Weights of a small masked image model: encoder width 192, decoder width 128.
Rows from block 3 of the decoder, named by matrix and row number. Each number is 500 + 50 x the weight over its row's rms, rounded and kept within 0 to 999. All counts start at 0. Numbers have three digits each. After the name is the row's rms in percent of the matrix's.
# fc2: MLP down (decoder.3.mlp.fc2.weight, 128x256), inputs 0-255
fc2.87 098:454435516480499548478536561621384466497594440552463411451526507501492580447390575540485543493542476533523577494490491444495496307511437592522429568535536474505514582493460545468546583464514465537451498427558464545474460541566446510446525449583529579453501548425566493524486539478361496474498565497531476481467544507489497577466470558516436604527550521415506528506511600522526621612537457548472488491585573528490522498470509500520526476375518504523521416469494465504480504488489514447508538445469509384569522475504502494515527488476478519528534460530498496486534492519502546501495448550537569315526572572520488541470519543451575513465482594577519501510470543442464509479481528513348501488522443530498617458513517584458495494537528457492466500541569461433397511489494501
fc2.88 096:573455503428462538410427476500428496449461443572519504509539549486606481507587540493546566480538475499477509503471541511503515428485538501552533500483564582443549497538537455493471459578523515491498387495449517470556461505553530488450501557466487427490531413556495463485405516445574525495473408504550476497470526459518443482530467523548549438486500489489497470515548453476315476559478416463552529517527399558501464491511497599387518421526490531501471597573605495449502495481510518539504537525495512488515426454571432537400386500456482519516471517492462481530481505528489476493561340545467516611521561497501466568548553414535477530499546443462458465417514423420564518490445545438553495482482476503475471459494523561516506590502399600502534311403446499442544474512502372
fc2.89 097:543457462445515401459441511568525489496428507506502462516534512492511463605392409585461498550520499508489505510503484537522451532485543437422535540492470466490560489524450447441380532497488524544474437598513483493503424522611470516513523499531513462414471500509515490383557455492441496472422467529463392494500554505516539515486484520499507525524459512504501486521521413459435502407465469525521583494525595465558520457503497561459498579539498453524540546443451491524540500477522451469479441655569582641487414535425534454470531527513445460535522536468477557515468516503537493484441465454533463558544470544439507438518482482514528337500537512465437527562439503559508481486536562458552532475533542496532556496483570594538506297402639548519509375468424546428481625527482538
fc2.90 109:517489433541506626556470572501380482578580617552500441473562570470456569452511428487462529462462561537519468483515483524497499416488508517467561401517478431456558541492466557488542534492476500518588480520548530608466425636466468515472520500483488545507561519466434541545529590456456469532361542599526424508447449520492574522538467467502329519496532474464351542509510591405541459531584431526474520518542540466497487509502428478493524511468500619446526528449447493528396492531478494410476545448550597426462512525472471514401581534476505481559567440484437552492568449493533520491441453500511470500516389478442389506517521548469563482450529584484516492575548494528469488504467555547405527492522535454525482525422490585524522489497571511477543521547483465477541433446498507
fc2.91 087:463417525469395636544329500553489494487427553536472463538446416544603494421421453450511539480516515498519513493480514596465551361507466577510458452515539475510471453529415497623519537460516510577535635443478494474402477528512500525608505418453514533560461540610448516545498587501558492508554494470527515542537417601453547547468519504462469416517562507546377535480417477492387514520472491468486455493579504502512499532474510570547500462469486566510466462504452507519417448538545458610501511538495592526473430461599592514476465523575466492503541467523535511557597522521493515503515550534475482530508359585499581518436434572431460462512445500537463423472473463481483436493477459504514456558478535515500445492452488514434489613553491533457484507521482509525541489531459474
fc2.92 096:581471554417554468514492482470506461462462645429471522546559648528533579496558569439642518443438528539522508495507562587385539467498582461498521529472488613454568487556440473535475530612490543480519534523460519485521423516473500425474461538500470487500613557430464470439466579539544479439459481441519542491622485492550338425487514502504422552532508516471540470556483463440417487598507512506505521541501523520443493472546377483495524502523473496446493465495516491466478449530547542452493551535416507424529547487570507516474490547533433536494603503520450532485532536526538517517505490435509613498519581417505347527566438511505465569500574506554454573431585448489592466467502478449479456508490485490514526479501458505512543471499483549576472612507539441479488437455471598
fc2.93 101:609475439544532566467432556471476438560498467510548407590460458529480525484583451559471482504572552572578545500490494523587400443484509596542485571463491523518532466617504494449553496498512484468532495462575426605497356549574528469520515516520457483452536468462508572538474490509464485530474453553430466547462557487476571530412420554492420590509447511499456469530529465463496505549454490510503534466502476521492496556465373542418495504534497485470513524469467503508561497545478502571490434586539489542405489453488471428478476553484474447503587521497513547488485602405447518554435450534465515488498553489488621445606474577510565487491519610496538468492503377560470501436464562565453446399520353472539516464516513609397521448543471533542370544563506532518489532485452541
fc2.94 110:563515467524468599584573489506385505522533539438372493571493521539480535477532518497518458453476542532557425505513524506521567468527495598579480592475559440479473469445461529582523488493502493531578583428441484472401557587344453501538585544518477549500511552530474478598522547515511507482448502526546479545487501500388496538493474493525521578499477519464430531499416618463618555519559551521527479500479597515518544516534428508495495565454493520443476507500464513599451467577502533509492574541470591476458516523596522488491559532439537497522553475492532530461604635445496476523563531477580483494509509449417488548564620654508422552470566513500513587436536401519537521507439551546438393540463452475531418516505484457475497453505519479524441573525460468472483514400494518
fc2.95 110:523635460549569579464544477544540514499587435522585504521520520532495485502469476434517500493458476459516390505500510472482513612502521448547477542498517525528350521424493510474473551468470496437474460466518464456499443499436507519460557574581479535459513494551484519610511526502533499499561517385530550501510537461492464481406445419498467509508557515564542426381589514468591550617558493496603515458421588466509497557458447520555520506546497467517563533515531478516493464570478471543500527562550413473419489468496476456520525508396447499489485487505647557494539554486474500541589503592608497546505441508545527518428639433472472544459493613490551513527544456413503559504445623467438506570481508484578441463512493393466499452478492599486454506548475482445554540402508417
fc2.96 104:530505463516450413461492457523496478429540468481476455501492494489421462566474524530569460474363526588408432504508490503398531540544566526603524551511533510494473481506549548488540522549486493565474537450520530522529560497443547490481545530467488513418621516494589489548507513482568490475384457445470501540513391535463453496506466387507538621463542457459520472499503509482541481524506555532526473520518531491601493514619544487431524592450489475500512509483497534520493488584494504487525533602456561394497560457502569480550404505435527556538396522478493583521530550544490485503512552423566519475495467369504575595538492447404442563526646470527560580532516419496534447493511538606425514486517408515556443503455483476449464492522492436518420520350507488540575495429508624
fc2.97 097:530530510541539472501467569607518466520522464546574491519477575578504552485449422534479509515375512460497524497557534523527478557554560451451546542601519628501462532515507497512517459565517547327427518564497504526560447546560519489507521622532470494486537477508517506365507419546467480489473449543392466445512600471483499537479452538562384485516437545574445477497555446417464456517511480522584468476430472516554515508481444476446498435547498497522552421520550459476647482396532496656490526508591327530525574474431438449519520523411498514542594479539546486476511506448499470497449391558470488522534523491463451502479597567525501525554558500499503458442478508514524491430459512523569471436522566519517506488540530497493559411412507478498476593555527442481555482495478492
fc2.98 099:542524419426514406528524499524552524518452496509545498515408436537569551500497515424537528436563527495492484475501521489445521448475517509401454561464699469439491516445407533596541539456501442498442470380503501553553550442519505518519443568474506476532487532561630445505418570485549522549620476441583547480505468517484495483442463462530487521538435515590577575507508445471494468549535576455540465439572372446448453552505497581538518437436495448564506443474439478505501492472468463506507524506427377497485580432513525560507480492446458460516506439444485483507576535519540507492519626481542584547519540545545459520528446437395475552486410433564511525611510418442579474492498516572500490537483639525480458522520533488421504402499545427506516504483532465508418465511515486
fc2.99 094:537498519536386445435489521537586538489499445442604430532492493481537449522555491500372465518532518470418386507539516508490471471494537397489553435517537451528531468465564533539439557443506523423466554538574453407521510455568559470573446571448475469500521451442559414506472453503460530523534526506488586489460517545568548600517442446457495559486484478571511558558600529554513489514548564450503533469483462502510505458471495561463497448524498439540492478475496515451481451535507503665491467441543412489472478386479547534459479452486455504418459460420573416528485502509480530507570571611473470440468405573515540439503520404539450535505433559502466414457486487574442556517459551595685480442556629517486527513504457519539484475498452544475415404497460482483516459575481496
fc2.100 095:490492488510561541439473504505403500393412580508551581525500595468484469554551486532436460586341459506495510495511506440509507571493546453592519397479412450503591478454569506441492507550492532546501408600546522462581520514550523486556530538571490389473571463490475508462543455518508477479478400508394474472516467472551533500489460478507497380487427520441558465544503502491537492471458583484503514483426445472553506453417547451500501505489487483468520557466544490439494488366503512526450546577489418540515549479380500486580477543495510576496518518436465536497471434515493508507463454411432555519447623399492463527521605560525427503537564445432526430549504420533582541517507490506574469466588413492477434486433456492516440478444496423497543458441501542569605550550536420
fc2.101 099:538520493434518521589596499497445477519487520518479493531498405474419517581396587577471461502549548496587538510498524498547548524518509637526451417414561528512466476484507577448537523513455521431448452463534450605487567482537516481455478391474505571531586489538602482488452541550555500524467507466533496534478453541402552546489534488518571434451530498416566547386463516494475613523543530501503482507466457502544470533433445480574506536520513523533509508495524507487494568571474515421506561531484494534541540499515456573477510515490573488488543468556442537489537520567511528541505487437555637556483418511545596506504414580487469523471507445567631482590454461392569441519548501621574513556519441512504438535488470511410402548543612639480480399501485466507480489422491445
fc2.102 092:469583509548525439404390456457472512581493472478503506551516464457571506610495499534501494484475523498552553461490465500538510492541513572535498436452488492513411486546517493459537551549428524576452540481579452484485474425506476392529516444430437503498506494558433543412497432538560514529492458496505495508472491588544633608469489496540450543444435486478533453444546511530483527500412519524531464509372464540481469490455498524504518447466512363511503476545443502560541576343470512444495489537405527529476580474503514520470451503567501519469522487539513668523433450420488522531555486559470479390568486478504560459474501596521525486514465493511566450566463509341548473519502401606491555530540522515478432473508503515478491485513484356504584351452478529488497550575596495
fc2.103 087:531421536493548501496536439505429502463430506493701493514459509480505484529442497441507507576432475482485598514503497542503467472503501418509497462544443617466412522452425492569526433442528509443481463506453505500574464501553504536568562624477468505489456529537498417547523465495531509532497516458545455465591497497520439457478532478497447509470593508453410465399580496470566376399434535496476563508491610516523548585521465499532492481627509563604476408513509504523459448519502549544505511472490487462581509533538535443551527448646453518581532452507543514489585551506516475499506501475465497400495450613632373406493409514587532509504489557473484509466544458564480495490540569515464445483500529563549476533508511445507530493581421538508434563512556410442504494469481565
fc2.104 099:484477459457448526457511553440561520517454504530480480433405477498513545395631512490444500517560513520493540510492485534439479478437478468473454604546493425498470513522445530540526517439453491574497428474492520457478430583543523545548426475547515587438447571481502468540529460495498495539538491514500467522534566498452469515531493492524427632600505491574526535510455533473585561477530517495537501557456473433490503545485477480543506528461511319440558402528492478540462520446494473424499442524395441496536548574440513483521613447539483449465470486513420446461452294410521505484600510648469563499530426549477533433413425576520585564514547523558482461412504476654494455482536496479439376491470552485496503511438577474510493514499490561486487547515532502475462533468530534
fc2.105 105:473488548577484617541476473543629480631560276534517434454410456561491551427390415466433500448622558510502545510504483497531501544512465547523538489527543460512399505464506503512466523414425500558481629501500454498368530531474506515523555459571509608462552508523482491522564477529520494545602477514561536527513555524540570530451460521470479517492457479488400501417475488499675554542495478523473485485534532520568488507431480478595516556466507520501450452393475516515539544481513479555513472503483452419407481498518505511581544508484563411491436465521500497463455499476484514491550541528476500384502496460559576549534420482453481512491400564576511483612476519460456480496485477559444485538494519487515460462529517463489516439494524513498455411591424547468527500526518439
fc2.106 111:501550461472583555394524591520543546568486426509702498531532458493523504578487502469438514454568520477478511501495476438477545577483532518417545438481543546508421550452480533511550507447520482416451376420551530510470512503508542560435498483540553505485516463531566503536510488518545478475570593503614488449536599465502442484426526464546535506483519456654560554446557577570527555541546452489519563465526514533520497573491529556486491442599510415565523418517515487470421477543478484548490504427520477408499502484395516520512544483491518479522404489540641434506459447481513489488546545495494507476505493529577462523456457500393564523512480505574525531591434420461474510518493479510534476477451668547479542450547518372459458495391445534495494459534545447458493464463514598
fc2.107 099:432488480466568519571497557495423471615540509562590536463464547526503565505487517516485499537467497498559536495483525556565524510519457437512491556548440538462431566538521444463543490523496529410486560459526517530550451584495496508550526523526520566500453508448503550492481452534438447523480535542538504525473602479526496538448508554536366564536490447490339556477499533478538554427559461503472465523506554542549581591436446444464465422513490429481559456400480455524510515426472511503468540455489492485460456490479513434501578499617534477509612453482461359465511591461508518512492435541529540498493528581528591490509499700461541583511503510501459492526454537557464482500442430483545366490462541538583539452550542367482491481490506482476536663631550445458530526503469545
fc2.108 095:573403419471505562518525496548612539496597535499519497439550517486509475413510473421468538536561469504464577508507552412453539414545517433544467302472546442451525462507495536523542547497516524492493470580501483447518544473551552497548443550419498509467502509595423460547499487524527498540520463537536520544473404470587516526476467508562567493527394455560326504547511439527520515439437496468434514483417476514455502472485561540465529445574493562521500367589459441438559504524458482511501541466509399487523497516437465574405444468550502503490532486553473514578488412504526509498573470551434501474492455588514530559431500493519442531496562422439455431508484544453429435495447547557607560480546506491465525526543446484521500623449548545508577498514519563445505434528504361
fc2.109 098:488465543486504541473536451524456486464554525510447489450508494459522443475482492482417444572509533496379472512534484451446468571495484393556549467531441453556497358477627437431389462551413547555573520545513534466512574600535510501545605520556495481544475424531553523540585426464462455561573488598364511495496504476504570552560494450479481582450430488432547472502545495505676483523400484513441432481390491481544491450502585474576467473496503499414488462503497517494525456510477509525510428417494522597447584519491532472575505502564547520469427528450496441508434549488473484493434466643486445465481522413522445452495572602544495514510488455481525506453484542432514507512523500547486501515489457444470397509486422489622494558467518480541427469461488532542586521536493563
fc2.110 107:548474554508515484453538430453498515488596346509465546534557542476585460340544486374591447521537397514491562460485528548451481463553484451533514568497556555511496475476465452428535433581464505536468543496420516541415476457427477543434499457506486558582514490520501480608434581521514488529505483442475559534481431457544485377456531566487468539447557515517470453507529484491490448493471489485529438497531575510513465551534504597591507441439479550603453499559464498550411462514500526415480482520413449519550475472513537527540549490538483506455477519501378518537529660515555512529437513538517561427551606455510379506517430431474415502519517490501492516431482562397548475512495566456420504512514469485470433463544540475500502568434355473508566524471500512509540538467472595
fc2.111 091:471524546464494513487314510433445503607595498416451471403333407504451542521525618533484488509498542514511501493534467542499510558580435533451430591516481373436432472459413474551509451476487519600513506453506496512525417518449444535470542465490495512490456512444579471472539484514527504453472565441545446505456572493441476498534515448465500524488481530522416568474473562470512521550549569485500415498485460477547493468488454517480548464461506426574521525460466501610515465516447467437510470501482600517452506554700509500491574465538524484478484496454375487479522473534520522498373483414520515459535579450491536500525491448542586546501560634517514498536448506510544482513508408409457523559463490474529485496488466453453481409490399479453534534515542523537504535458468626
fc2.112 104:437481416428492569543402540485599535511542496565502537545490532622505526363534499429490485464563518456559512505524539458446540463471443503500476546468579498487457471445528497546447458388540483555501560526496529390389538466522497526538583528563515495469453547398357492503499513511519472551431512496636496473519523490453396622527491474544465628491502476530526485500448467541551521611478516506457519491463591514484487524538464516538491572544525471547483483584479514457427451450526501535521554525452500409533453521493453509489529464420536504580514478548510536515528432523467493497541525470443535427498423479490572490383569468500451472460526531532460560490565449549431460515466462413468451360487573456502578505458530449512523424423427510475403539627515482543538408481524405